config.toml
model = "image embedding model"
image_size = 64
horizontal_flip = true
targets = ["ground colour"]
embedding_dim = 128
arch = "poolformer"
mlp_ratio = 6
parallel_block = false
inner_norm = false
patch_size = [4, 4]
init = "torch_default"
optimizer = "adamw"
eps = 1e-06
lr_schedule = "cosine"
weight_decay = 0.09
Rows from block 8, named by matrix and row number. Rows with one number belong to one neuron. Each number is 128 + 32 x the weight over its row's rms, rounded and kept within 0 to 255. All counts start at 0. After the name is the row's rms in percent of the matrix's.
# fc1: MLP up (model.blocks.8.mlp.fc1.weight, 1536x256), inputs 0-255
# fc2: MLP down (model.blocks.8.mlp.fc2.weight, 256x1536, transposed), outputs 0-255
fc1.622 076 [213 100  49  89 144 115 131 124  97 145 116 141 183 155 143 178 204 151 147 105 132 149 151 110 188  69 143 110 114 124 183 111 129 158  90 122 136 108 154 141 109 126 112 127 147 177 161 152 135 121 114 162 176 107 129  85 118 103  84 150 137 142 142  92 127  97 172 160  99 117 132 116 168 130 146 129 153 182 154 176 100  94 171 130  99 133 144 130 135  68 172 119 122 147 136  81 112 155 155 204  70 161 109 118 164 134  71 187 132 158  89  91 133  92  99 154  94 157 163 166 100 154  95 122 170  91 132 104 111 126 114 157  79 156 175 147 108 177 102 140 185 108 155 173 116 164 106 106 163  68 107 147 134 127 108 133 209 143 121  87 110 151  99 170 140 119 149  64 172 136  88  86 171 152  78 120 142 133 141 103 138  82  95 157  97  79 115  95 142 121  79  91 134 132 137 154 198 105 103 129 117 124  89 139  64 152 198 135 134 100 182  94 130  81 124 184 125 187  66 133 174  83  97  97 108  94  77 112 114 113  76 151  88 139  96 127 129  97 126 145 155 156 134 203 139 131 131 110 153 100 110 184 134 123 117 106]
fc2.622 066 [ 84 103 115 160 160 118 114 124 107 134  86 146 114 130 118 162  76 142 110  98 153  90 139 152  89 159 128  99 144 120 105 144 158 151 144 110  96 118 146 104 125 138 156 101 136 171 116 166  91 150 159 123 153 167  90 135 141 144 147  94 116 149 151  98 141 138 125 134 117 113 125  94 152  62 135 211 150 146  89 151 102 107 161 106 119 154 113 116 138 108 127 106 119 119 153 128 124 119 143  51 162  90 144 128 153 148 148 144 130 158 150  99 144 138 159 159 143 154 128 105 145 126 113 140 152 185 113 154 137  33 122 131 152 101 130 178 118  85 118 147 149 109 116 138 148  31 143 142 116 118 133 115 117 128 134  92 145 122 128  90 129  91 140 155  95 151 144 119 141  94 120 106 100 160 216 131   0 149 131 108 145 113 122 131 131 162 124 119 109  94 116 161  75  53 123 119 111 126 127  96 161  93 118  76 156 159  50 122 142  95 147 168 149 144 227 134 122  69 213 109 111 164 181 160 112  91  99 130 132 100 154 174 144 128 233 114 103 152 153  44 153 127 132 121 117  99 140 150  91 111 163  95 145 111 116 109]
fc1.623 068 [133 177 136 180 194 115 160 115 136  86 146 136  87 131  88 104  78 124  95 172 101 103 164 136  86 141 178 139  71 161 120 139 176 104 206 141 143  78 133 130 147 181 154 178 144 151 159 183  82 161 156 143 158 121 105  78 151 127 122  94 120  90  96 174 110 143  94 105  80  87 110 179 136 125 132 148 111 178 162 157 157 133 157  98 122  77  63 146  75 147 115 135 117 181 141 171 150 141 131 178 115 117 106  91 193 116 146 118 126 117 117 130 135 113 112 162 171 159 184 157 151  92 164 141 142 109 155 114 116 165  94 124 191 182 139 126 131 148 133 195 112 119 169 140 130 107  94 132  91 151 176 111 157 107 133 131 147 133 191  84 159 120  81 152 146 141 138 154 128 127 125 100 141 181 150 169  96 137 123 114 126 170  67  88 134 103 149  92 178  71 182 147 146  97 113 124 143 135 199 178 157 182 153 132 139 128  60 142 124 166 165  71 182 154  99  97 157  94  64 126  94 124  76 140 143 171 112 179 148 170 115 142  90  95 139  74  54  65 152 127  91 169  98 147 133 118 132 125  71 111 134 144 116  99 135 142]
fc2.623 056 [167 119 115 116 167  80 107 152 177 160 103 163 120 106 196 157 158 149  82 109 255 127 100  85 101 114 118 128 155 121 127 142 139 138 129 142 141  86 140 144  91 136 168 110 114 137 103 101  86 135 124 163  89 152  94  94  94 100 117 102 108 207 148 137 125 111 162 105 124 155 103  70 121  59 154 136  95 137 118 159  97 150  84 147 121 122 143 168 158 133 130  93 146 117 116 121 164 118 135  36 153  95 119 102  65 142  65 131 118 109 121 125  94 116  92 115 114  96 137 123 151  96  96 157  96 142 141 136 118  94 100 105 172 157 113 167 126 114 116 110 131 161  95 163 108  97 120 159 128  96 135 145 115 160  77 128 100 159 152  91 108 145 139 133 127 147 155 137 127 133 123 134 105 118 107 106   0 144 119 127 175 135 156 146 132 133 164 119 141 115 151 104  69 181 127 128  49 127 109 115 141  85 109 135 170  72 172 108  82  53 150 164 159 169 187  81 131 143 189 154 121 182 116  94 116 112 146 142 155 116  99 128 164  96 130 143  93 108 146  76  94 135 147 146 148 111 162 180  96 150 138 139 103 151 135 124]
fc1.624 153 [197 118 139  73  94 107 138  92 151 105 156  87 109 196 150 130 156 120 160  92 107 142 160 162 112 104  99  90 102  45 121 138 159 100 153  76 144 119 104 104 137 118 153  88 112 171 102 153 130 164  89 176  93 115 178  95 165 103 111 181 107 114  94 152  93  83 127  91 105 122 136 163 141 114 100 159 152 139 118 170 173 137 139 116  88 116 116 136 169  76 125  79 135 106 121 118 129 117 138 148  71 112  80 111 141  63  47 139 119 102  87 148 103 116 143  85 132 152 146  92 169 143 118 148  74 164  41 133 107 155  87 132 117 120 118 155 184 131 130 188 145 132 160 128 110 189  73 168 113  45 109 196 128 170 138 145 141 162 138 154 205 138 150  94 115 120 127  80 112 160  87  94 133 184  82 116 139 118 179 113 155 183 113 186 129 152  67 158  80 132 159 158  72 121  99 141  75 116 113 133 167 135 151 159 108  89 164 130 121 135 171  97 100  84 151 162  52 146 118 110 162  97 135 131 165 154 114 143 127 182 126 126 161 100  79 172 153 123 154 108 111 129  98 182 135 120 122 124 168 145 141 186 153  98 151 156]
fc2.624 156 [ 75 103 125 127 123 127 133 144 124 114 142 133 108 131 134 131  71 148 255 115 162 167 136 134  22 104 139 135  96 204 124 138 143 130 160 139 153 107 147 122 129 188 141 135 131 106 119 132  91  73 123 109 112 160 135 132  91 120 155 124 114 161 128 132 139 125 125 130 118 128 133 140 110  73 217 136 129  75 125 108 174 120 138 116 138 112 113 129 108 109 121  40 128 130 113 139 125 132 108 130 183 191 142 117 176 126 222 110 107 143 137 112 117 136 137 142 134 140 106 116 101 110 130 108 143 168 120 100 136 129 121 116 144 163 119 216 122 119 144 113 134 120 134 135 117  72 131 148 116 226 133 139 122 132  98 120 146 118 146  58 130 119 128 126 106  21 126 148 114 146 141 145 118 136 168 113 168 131 106 136  79 142 137 137 125 133 129 141 135 125 154 106 213 188 132 115 205 113 128 131 255  55 128 118 118 124  96 120 152  97 103 138 142 133  97 117 203 145 148 134 137 196 121 136 132 138 109 136 111 135 111 111 132 129 152 131 120 127 156 139 130  59 141  82 135 100 147 182  41 133 140  65 125 126 117 117]
fc1.625 069 [154 134 118  72 151 142 140 109  78 193 177 139 136 120 169 148 176 102 163 117 137 145  68 169 162 112 128 168 144 111 142 115 106  94 111 123 126 134 122  87 129 188  66 156 109 119  90 162  78 183 104 129 163 133 136 119  84 142 135 113 138 169 139 175 132 154 124 160 186 163  98 201 136 172  93 147 164 200 114 109  79 104 104 115 153 155 143  67  79 127 121 141 135 137  85  68 174  92 137 158  72 169 122 108 153 156 114 184  92 115 104  99 181  94  69 162  90 169 167 149 111 138 133 106 158 119 131 156 136 176  80 106 101 139 119 129 141 149 102 124 159 169 121 166 108 136  84 158 113  55  95 160 141 119 106  74 190 179 107 185 160 159  70 140 125 126 128 125 139  96 153  58 157 155 110  91 148  68 127 150 195 134  67 164  88 159 120 118 111 154  91 115 117 130 162 140 156 133  85 118 103 138 120 178 114  86 126  89  90 167 157 103 138 132 103 106  96 138  23 102 168 115 129  86 126 168  85 108 135  93  75 110 138 125  86 149 149 152 168 135 125  77 149 163  94 155 102 111 127  87 106 160 114 106 106 118]
fc2.625 066 [144 154 151 123  96 118 119  94 125 136 144 127 126  97 113 138  82 154  95 103 134  64 113 109  82 121 113 105 114 113 167 123 113 133 150 131 132 120 152 119 164 138 118 103 151 128 106 119 155 141 117  95 142 160 121 121 129 160 111  92 100 154  87  94 147 135 130 114 117 166 151 110 111  19 137 241 106 154 113 135 155  94 102 107 112 112 123 124 100 145 131 161 124 159 121 104 150 157 114   2 132 103 139 118 230 131 158 172 113 115 132 147 114 129 129 108 140 119  99 123 126 151 117 100 145 151 107 141  99  88 161 145 151 119 138 132 156 143 138 134 117  99 109 135 146  78 106 157 118 190  84 121 152 108 109 111  98 148  91  97 134 166 165 151  95 123 134 101 111  93 147  77 122 127 132 167   0 147 100 142 143 129 137 138 128 127 133 109  94 109 109  94  86  10 128 135  94 148 144 130 165  99  97 124 116 115 106 151 117  99 108 107 106 138 254  72 158 122 173 115 103 133 166 131 114 120 129 130 133 111 150 132 188 128 207 132 119 170 164  28 144 108 148 185 105 103 130 163  95 157 154  68 133 106 119 118]
fc1.626 065 [ 91 165 143 104 188 162 120 104 135 170 156 136 168 119 140 168 132 109 150  94  98 174 119 137 183 166  80  93 137 167  94 111 102 133  92 132 156 158 140 109 118 155 111 158 144  93 175 105 147 172  93 176 139 133  93 117 148  85  90 121 125 111 149 159  98  72 123 151  92 169 129 110 126 130 109 120 177 116 114 127 149 129 122 121 129 143 174 141 117 129  84  75 167 113 178 163 142 139 164 196  63 201 123  84 121 103 125 108 154 174 128  83  85  85  72 133 100  87 118 138 137 158 119 143 104 161 163 167 136 145  99 162 132 211 122 135 115 193  65 158 160 127 139 105 157 135 185 193 172  85 156 154 152 160 119  82 144 130 145 100 148 120 124 123 148 140 101  78  99 143  87 139 153 184  96 121 138 168  97 119  91 108  99 124 120 120 148 107 157 115 171  93 109  77 151  64 187 181 112 111  77 159 155 106 120 187 147 103 133 127 172 153 155  79  56 135 154 138  70 135 173 101  75 112 115 174 144 161  77  98 146  72 127 111  71 132  70 112 159 168 102 113 103 117 132 163  66 183 176 114 112 148 154  86 160  94]
fc2.626 056 [103  97 144 139 159 157 106  99 123 122  85 119  90 174 133 162  84 116  85  93 180 115 125 112 133 121 161 116 117  73 143 131 130 160 138  99 167 127 102 166 140  88 106 160 136 160 176 149  87 129 132 156 121 169 156 106 186 106 102 119 100 186  88  98 130 135 142 106 137 117 123  89 143  57 165 150 140 111 108 113  86 141 156 108  91 117 117 161 140 153 114  74 130 109  69 146 133 138 136  21 217  99 117 139 125 149  95 160 175  78 158 139 115 103 117  87 113 136 123 137 129 116 113 129  97 152 110  92 139  29 141 129 113  66 104 152 125 141 154 143 106 129 130  89 124  81  88 123 144 149 137  86 134 155 130 178 145 140 102 122 158 109 158 113 151 113 142 117 142 146  87 174 170 148 185 165   0 106 167  94 106 141 115 135 111 107 133 147 114 113 133 131  83 144 120 108  94 101  94 129 173 115 157 100 169 144  79 139 150   8 132 123 143 145 184 119 108 135 169 102 119 155 139 172 160 151 158 101 135 110 165 165 145  86 197 107 127 107 172  43 141  97 168 116 149 109 105 109 100 148 197 120 137 111 111 155]
fc1.627 063 [169 155 167 148 111  99 110  79 161 127 128  78 129 123 126 142 183 157 100  86 101 172 115 140 146  84 157  98 155  84  95 142 119 154 171 140  91 185 147  76 174 197 133 167 120 165 164 184 131 173 134 139 129 160 137 119 177 118 139  89 132 112 169 128 147 150  76 141 116 111  75 174 150 120 126 101 169 105  94 134 150 159 193 126  96 162 182 127 127 121 128  92 150  83  81 132 152 164 128 158 139 112 131 136 141 117  77 120 158 125 124  76 121 150 101 104  66 149 110 149 144  94 107 150 149 130 113 106 187 108  69 176 135 136 150 115  85 172  86 119 144 143  88 110 172 125 160 118 178  53 152 161 145 124 150 116 146  79 149 152  88  92  89 120  95 167 181 127 105 166  70  92 137  86 163 117 118 106  95 138  89 134  87  72 100  94 107  61 149 121 155 178 148 137 189 103 167 131  74 167 153 131 164 176 108 152 144 169 103 182 171 104 160 107  49 123 122 111 122 133 181 163  90  65  70 131  86 120  95 135 143 173 121  84  87 123  87  73 164 154 119 163  94 157 108 120  86 159 163 150  91 150 107 106 170 108]
fc2.627 052 [146 131 145 129 144 161 120 146 146 104 136 124  78  94 165  93 107 163  94 111 140  68 177 125  92 132 134 180 116 134 123 117 161 122 153  85  73 138 151 103  88  37 120 156  98 119 187 113 124 129 125 109  98 131 104 142 103 111 147 130  99 173 116 159 177 157 120 144 132 180 172 154 124  38 128 225 157 101 117 142 144 120 180  67 154 114  83  99 115 169 121 108 137  79 116 147 112 100 134  24 193  83 140 109 160 136 124 157 119 158 125 166 132 107 171 108  83 103 144 128 112 135 150 104 154  94 148 118 159  30 159 148 149 104 115 116 103 160 130 152  68 143 161 150 101  92  87 158 146 161  92 136 138  96  84 101  75 136  79 126 122 118 123 125 138 109 100  85 163 154 134 101 108 114 120 138  42 136 120 134 101 141 145 102 117 164 129 127 144 124 128 108  98 160 121 113 169 100 133 143 149 104  94 145 162 132  41 132  73  30 116 114 154  73 211 116 150 167 136 123  99 184 160 168 136 130 130 118  87 156 172 150 131 140 179  97  75 154 147  79 166 134 145  71 164 105  97 133 120 135 167 142 165 152 152 118]
fc1.628 107 [177 123  97 150 113 116 101 128  99 114 147 192 163 145 142  71 182 105  98 108 115 124 116 126 150  95 156 146 162  64 119 126 141 138 118 108  86 110 167 116  67 171 176  94 141 162 121  82 160 152 134 129 104 183 123 107 112 119 127 100 114  88 139  80 112 166 145 164  77 139  88 139 116 196 142 132 137 113 116  88  98 121  97  86 116 165 194 139 170 110 143 132 138  84 161  96 165 114 109 108 104 116 152 138 147 126 105 148 148 122 143  88  92 124 112 144 129 133 117 183 142 131 167 133 105 137 100 179 134 143 112 101 125 150 110 138 184 192 103 132 138  86 169 116 116 121 171 126  92  52 123 113  77  73 131 114 186 133 143 103 130 194 116 102 125 118 112 163 143 111  99 144 145 120  55 103 139 141 135 144 165 164  55 156 117 146 131 127 120 115 127 137  81  93 104 124 109 128 172 100  99 171 194 126 151 146 117 146 124 164 170 126 119 171 148 139  93 153  24 142 113  67  82  70 147 115 158 158 118 175 179 147 121 143 129 137 157  88  80 174 124 137 120 240 191 161  96 120 196 103  67 208  93 173 171  95]
fc2.628 114 [ 24 114 130 143 132 134 114 131 116 117 129 111 135 114 103 126  18 138 131 126 137 169 137 128 125 107 195 119 136 167 136 160 140 138 136 119 154 149 135 129 149 124 128 150 141 164 124 123 212  86 124 164 122 149 119 152 114 132 160 143 136 105 131 136 130 118 147 109 107 120 133 179 130  93 171 149 122 109 111 103 144 141 134 147 140 119 113 129 145 108 141 112 136 113 125 117 146 150 152  73 255 110 146 114 215 116 150 111 104 141 145  81 115 150 115 122 166 140 106 133 139 138 130 143 133 119 123 130 153 100 108 147  98 102 155 131 146 102 146 156 122 114 127 136 119  14 138 101 130 252 100 130 141 118 111 148 124 112  68 109 119 117 145 123 112 136 122 143 160 128 132 126 124 119 176 144  28 119 150 120  67  97 148 146 101 131 113 111 137 139 143 116 165 163 122 130 144 151 121 152 233 134 135  98 189 102  38 138  96 113 111 131 112 116  89  97 193 117 238  99 144 121 112 107 124 111 101 146 160 154 112 201 162 147 150 119 157 105 129  87 105  99 157  18 113 131 112 134  99 147 134   5 139 110 127 133]
fc1.629 138 [236 149 112 112 143 106 143 101 171 135 120 139 129 167 189 138 220  94 124 107  99 159 160 112 125 100 103 126 101  37 108 115 136 123 154 141 113 125 116 109 148 143 120 131 124 139 101 115 135 151  98 164  96 117 209  76 159 133 114 142  98 137 105 114 122 120 124 111  71 128 105 127 122 134 112 150 153 155 123 170 129 112  99 162 119 126 188 122 124  86 125  94 152  96 132 123 135 151 117 123  40  87 119 149 137 109  44 127 138  73 110  72  73 136 120  97 142 121 134 146 181 105 123 112  88 145  69 149 129 142 112 111 102 146 130 143 172 176 139 136 142 105 158 155 128 170 123 136 152  26 143 169 141 157 146 141 135 157 132 129 218 157 138 111 126 116 108 113  97 121  83  88 168 167  72 123 140 114 145 148 186 178  63 153 129 115  57 123  40 157 142 140  43 125 129 125  68  88 124 144 118 158 172 164 116 141 158 157 112 126 153 143 107  99 161 142  51 147  85 134 122  79 142 128 146 125 126 141 156 135 168 119 113 111 128 140 116  74 151  99 111 114 114 205 126 105 106 129 199 101 166 213 130 130 177 152]
fc2.629 141 [ 91 138 131 137  99 118 142 135 124 139 141 134 128 129 149 106  98 138 245 105 129 140 123 133  57  94 162 130 110 213 139 135 128 107 165 130 131 102 148 126 114 168 123 141 104 125 114 119 170  78 119 121 144 199 154 155  91 140 108 127 146 156 107 127 136 129 127 141 133 133 131 145 140 110 214 171 169  94 131 133 173 133 126 132 133  86 125 132 117 139 154  88 141 131  81 116 151 111 116 154 111 233 134 130 164 126 226 145 125 148 130  71 127 141 105 164 125 142 117 120  63 126 137  53 123 126 124 122 128 132 142 137 100 140 143 180 137 130 118 121 160 138 119 130 114  24 136 112 124 189 100 122 132 153  87 106 121 146 131  36 141 145 141 121 118  80 131 128 123 142 128 134 117 139 159 134 149 139 127 152 110 103 134 134  77 106 102 136 133 130 140 111 255 116 131 152 214 128 145 138 243 126 108 140 162 124 109 137 147 106 125 170 108 136  26  81 217 146  98 109 127 187 113 127 121 123 129 139 139 129 133 141 127 140 158 118 123 146 186 189 150  90 158  95 130 154 125 205  55 102  86 136 147 121 122 135]
fc1.630 100 [145 133 104  89 149 165  98 134 114 128 148 145 154 116 136 161 150 119 136 133 118 176 159 176 106  87 105 131 131 139 133 138  78 104 101 101 141 125 134 107 142 148 135 167 149  97 126 165 136 141  95 143 126 130 121 175 159 157 147  94 132  65 130 109 114 119 126 173 121 179 135 158 157 169 120  46 124  95 122 134 111 111 157 170 184 168 141 170 106 130 148 156 159 122 146 132  70 174 138 192  84 131 159 135 146 160 166 132 109 116 107 104 116  98  71 116 149 134 116 137 116 126 152 147  98 151 138 160 147 227 137 130 104 129 128 130  91 203 102 105 170 132 164 129 129 138 168 148 159 161 121 172 168 138 177 127 104 117 121 157 131 111 199 165  78 115 121 129 155 142 130 109 150 120  79  68   0  97 129 167  90 158  93 118 187 122 148  93 152 168 105 100 124  29 123 105 159 158  96 100  92 146 129 173 138 118 214 162 100 147 170  93 104  54 106 140 153 132  93 146 173  76 135 134 126  67 101 125  76 123 128  92  79 134  62 157 121 148  59 196 166 156 169 158 127 121 100  99 173 118  78 152 134 154 132 105]
fc2.630 100 [ 80 129 115 129 113 131 120 101 120 142 134 147 141 138 135 141  87 155 124 137  29 129 115 140 135 123 126 140 144 132 122 138 119 124 151 128 153 157 138 145 115 138 122 148 111 106 122 142 128  87 120 137 150 132 106  84 114 128 133 128 108 142  98 105 140 141 112 123 116 119 121 107 114   3 106 255 113 137 112 125 113 121 109 108 112 114 127 127 125 139 119 156 127 145 101 147 104 118 101   0 195  68 116  95 198 143 166 118 144 115 127 214  90 143 127 136 121 130 113 121 101 122  93 131 125 129 121 120 140  57 138 126 140 119 156  93 157 118 131 149 137 147 107 119 113  62 106 106 141 198 123 134 121 136 149 132 159 142 153 148  99 137 156 109 104 118 115 146 141 123  92 131 150 110 160 144 255 142 159 125 101 147 149 130  90  94 134 129 127 127 139 140 100 255 148 121  89 142 110 115 144 127 127 134 104 115  27 107 145 208 119 134 149 146 162 131 159 146 202 148 129 122  93 102 114 139 131 123 137 116 134 107 222 117 165 139 105 107 118  30 137 114 101  65 146 143 106 140  72 157 115  75 135 130 134 143]
fc1.631 068 [157 107  66 141  74 101 112 123  92 184 178 125 168 113 145 119 171 139 135 110 126 182 120 166 116  83  94 140 102 120 162 115  97 146  60  90 134 127 167  57  88 198 109 181 172 192 144 127 148 126 116 142 134 148 142 110  69 110 151 159 159 131 114 186 178 129 130 156 151 106 135 121 129 149  63 153 125 178 107 178 136 144 127 131 159 190 169 137  75 160 130 114 134  92  93 128 121 128 156 180 101 198 134 128 210 111 144 156 109 105 114  94 124  73  54 163  89 154 135 173 134  90 130 146 152  73 133 109 168 114 122 134 128 230 180 158 111  99 118 150 141 113 130 162  98 165 132 142 134 115 131 160 153 169 136 133 177 168 164 147 139 156 149 122 132 171 176 103 108 165 133 128 137  98  90 119 141  70 145 121 160 132 134 139 141 127 133  77 152 112 122 120 153  78 107 163 186 149 130  82 117 119 124 174  82 119 189  82 138 159 174 129 127 170 126 107  71 121  50 109 182 117  97  85 133 118 166 123 156 140  97 146 100 139 142 158 169  75  96 144 134  99  92 174  74 184  94 151 156 105 167 114 105 108 178 145]
fc2.631 061 [106 125 130 134 145 132 156 146 135 145 135 118 158 122 130 132  94 148 118 122 127  63  91 149  97 135 103  95 155  64 122 121 153 119 131 131 135 118 137 149 129 109 139 104  89 153 104 132 137 163 121 101 127 144 152  82  97 142 134 147 122 132 157 109 156 106  96 127 123 116  94  70 134  44 171 209 130 124  97 142 107 134 135 128 138 129  96 162 144 104 160  93 122 132 160 134 153 141 117  48 161  39 124 151 157 143 122 114 117 110 121 117 124 137 166 128 116 124 104 104 143 133 150  99 163 117  98 121 117  36 155 147 106 131  92 132 128 114 139 108 152 138 103 124 156  68  98 114 144 143 117 137 101  99 132 129 150 146 123  95 163 137 150 117 127 123 107 101 169 161 161 116 143 129 196 131   0 134 140 101  96 152 130 119  92 119 157 161 124 110 145 117 121  50 165 141  79 127 123 116 140  94 103 131 134 116  35 101 131  93 105 151 107 137 228 134 130  85 200 123 153 125 148 119 150 101 141 105 116  99 147 150 195 107 230  79 137 158 100  23 146 112 165 102 146 118 150 115 111 156 201 101 131 141  99 123]
fc1.632 099 [ 90 173  72 150 126 149  82 178 152 132 126 173 135  96  85 101 123 143 152 140  64 113 108 114 115 187 188 110 147 159 137 140 155 178 163  94 120 150 154 168 137 130 113 175 195  72 101 138 157 173 107 155  75 132  97 173 155 169 191  75 109 131  85 105 123 139 126 202  92 165 142 152 147 180 204  94  85 112 135 134 124 147 162 144 123 117  85 127 132 151 115 118 128 137 146  94 158 121 139  88 178 186 126 118 171 170 166 142 100 133 144  90 107 111 109 141 150 104  99 177  87 151 127 122 101 105 153 138 107 151 129  92 116 204  94  98 135 182 157 139 113 142 190 125 183  93 134 156  84 180  74  87  88  73 104 114 158  69 123 132 169 100 131 132  82 143 157 124 150 144 154 129 107  96 116 102  92 122 144 141 109 115 136 146 162 125 117  90 158 141 104 144 222 122 132  74 175 150 175  95 134 137 151  84 170 152  79 120  72 124 137 135 194 127  45 103 153 128  94 176 142 152  61 150 110 126 131 161 110 142 144 133 134 107  74  92  99 150  85 150 110 110 172 115 152 114 153 172 122 104 113 100  76 107 162  80]
fc2.632 109 [168 126 115 109 139 113 121 139 113 157 121 118 197 156 162 122  73 146 187 134 127 134 113 140  76 103 133 142 179 157 139 108 105 103 108 126 192 156 101  68 116 176 148 148 109 118 142 138 108 140 101 134 105 136 149 110 134 108 159 146 132 243 170 156 141 108 145 114 126 140  91 152 145  77  37 127 176  90 167 147 110 170 107 173 190 126 133 118 142 143 103 165 126 137  83 126 157  90 121 145  78 151 154 147 145 151  97 169  95 106 129 195 124 108 110  95 149 145 129 129 167 148 141 158 139  55 154  45 124  61 161 138  65 146 148 121 109 137 122 130 162  88 123 138 161 170 102 129 166  92 144 104 164 149  93 114 173 141 152 149 118 115 103 151 122  73 132 116 141 128  90 111 124 109 184 139 104 106 144 126 141 132 150 117 148 108 133 168 142 127 117 124 117 168 134 140 183 140 158 132  90  84 135 176 143 127 244 139 117 153 124 143  67 110 121  78   7 118 139 161 166 118 153 138 143 171 107 123 153  90 128 155 116 120 223 174  78  86 150 131 137  60 173 118 111 123  88 128  43 149 140 135 102 165 114 125]
fc1.633 067 [ 97 170 115 160 113 104  85 108 163 107 119 163 127  91 142 176 172  97 157 143 111 124 155 111 113 166 105  98 109 120 118 135 124 191 116 150 136 115  79 125 114 178 160 105 139 109 160 153 117 131  84 142 124 136 103  77 121 133 172  61 125  95 157  79 101  70  79 202 136 147  81 108 106 167 183  82 120 146 180 143  98  91 135 120 155  94  91 203  97 116 121 105 119 121 125 119 110 138 140 175 124 122 136 107 144  98 134 103 142 128 125  73  61 118  86 172  98 167 148 109 101 115  79 109  66 122 102 149 128 143  76  84 172 182  80 159 164 160 142 113  87 169 123 127  99 183 112 110  80  88 127 111  74  92 129 100 118 114  67 120 119  90 126 143 100 121 121 108 119  83 160 134 150 104 110 126 130 119 181 101 146  96 110 143 128 165  91 134 100 172 106  60 112 153 186  75 134 105 186 109 110 184 163 150 100 167 164 117 159 153 155 102 147 137  45 108 164 104  61 155 118  92  59 108 115 164  48 140  44 173 113 113  87 105 105 101 162 125 143 131  95 100 150 151 120  91 113 184 160  90 155 101  88 145 147 156]
fc2.633 055 [163 147  98 153 134 112 151  97 163  95 108 113 149  89 141 106  77 142 107 132 219 166 140  95  91 124  91 178 111  99 127 126 142 124 166 122 177 148 128 157 122  83 135  97 146 103 116 154 135 123 147 119 114 163 111 163 108 122 159 142  95 234  84 114 125 130 133 129 153 116 113 128 106 100 127 154 146 129 185 103 108 115  87 149 105 148 123 143 103 130 100 103 108 122 143 128 177 146 106  39 195 111  95 164 188 123  84  97 125 135 111 151 119  85 161  87  98 141 115 157 132 109 163 175 110 131 109  92 104  35 178  92 132  73 114 141  97 115 115 137 142  95 104 125 159  85 134 137 150 116 107 125  82 156 120 163 107  89 134  91 144 166 147 108 129 154 117 117 112 126 129 155 148 117 142 104   0 140 105 140 145 156 173  83  89 162 116 119 158 147 109 109 134 140 110 150 135  90 101 155 168 101 132 108 131 127 119 105 157  76 141 130 114 146 161  64  85 136 162 173  80 134 163 140 136 111 108  94 174 127 168 150 176 141 168  98 103 150 148  50 135 139 105  83 119 134 161 103 109 130 170 122  83 103 166 115]
fc1.634 130 [192 153 137  63 100 129 117  83 130 140 132 143 137 194 168 167 186  86 141  99 113 116 173 116 121  99  57 134  88  31 109 115 134 125 126  79 116 123 130  95 118 136 115 124 121 174 115 158 132 153 114 142 139 112 179 105 130  91  98 126 151 143  99 156  87  73 127  96  92 123 128 126 127 110  99 174 117 150 138 163 171  91  89 115  66 133 132 129 140  59 143 114 142 113 130 114 141 151 144 146  28 117  91 122 139  68  81 120 155 125  98 109 106  90 140 119 153 170 111 116 191 143 117 161  80 145  88 137  92 146  76 123 129 159 138 163 201 167 101 177 116  93 133 132 117 205 119 171 131  45 132 191 170 177 141 133 131 158 135 153 184 160 158 116 116 127 148  94 111 146 121 119 137 158  74  99 147 128 125 117 139 160  79 153 108 128  99 125  71 110 160 128  54  83 116 118  65  89 119 113 133 135 138 171  73 129 153 150 132 136 126  82 113 110 179 168  39 174  78 133 141  51 123 130 157 126 156 159 130 148 161 121 123 136 117 141 133 120 142 123 107 128 125 214 107 113 116 124 197 133 147 198 149 108 161 144]
fc2.634 135 [105 139 115 128 129 118 137 141 117 145 105 109 165 127 141 121  76 151 255 114 149 120 125 131  50 120 171 138 141 212 118 114 107  91 137 114 154 111 132 100 113 149 137 125 124 127 120 119 160  34 103 133 105 190 119 147  94 121 139 145 118 169 107 143 113 131 126 102 111 165 123 158 119 124 246 111 130  31 132 152 134 138 129 130 191 124 118 140 107 134 123 128 124 141  87 110 155  92 109 144 123 235 131 133 143 104 219 183 103  92 137  93 131 111 128 149 133 135 111 133  81 126 148  90 126 152 144  88 135 109 137 120 107 139 121 126 136 158 120 118 163 101 136 107 122  42 137 128 142 146 101 124 130 117 106 114 129 135 153  59  99 151 136 137 118  50 123 157 118 132 100 138 135 116 182 127 124 118 129 128  96 131 131 146 115 103 128 152 132 151 127 127 255 172 139 147 223 148 130 126 221  47 134  99 175 143 125 129 163  73 123 175 116 133  78  61 193 118 108 149 140 170 131 103 140 143 151 139 127 125 148 129 107 123 182 150 132 172 157 168 146  68 157 103 134 122 114 174  85 129 130  88 148 141 118 124]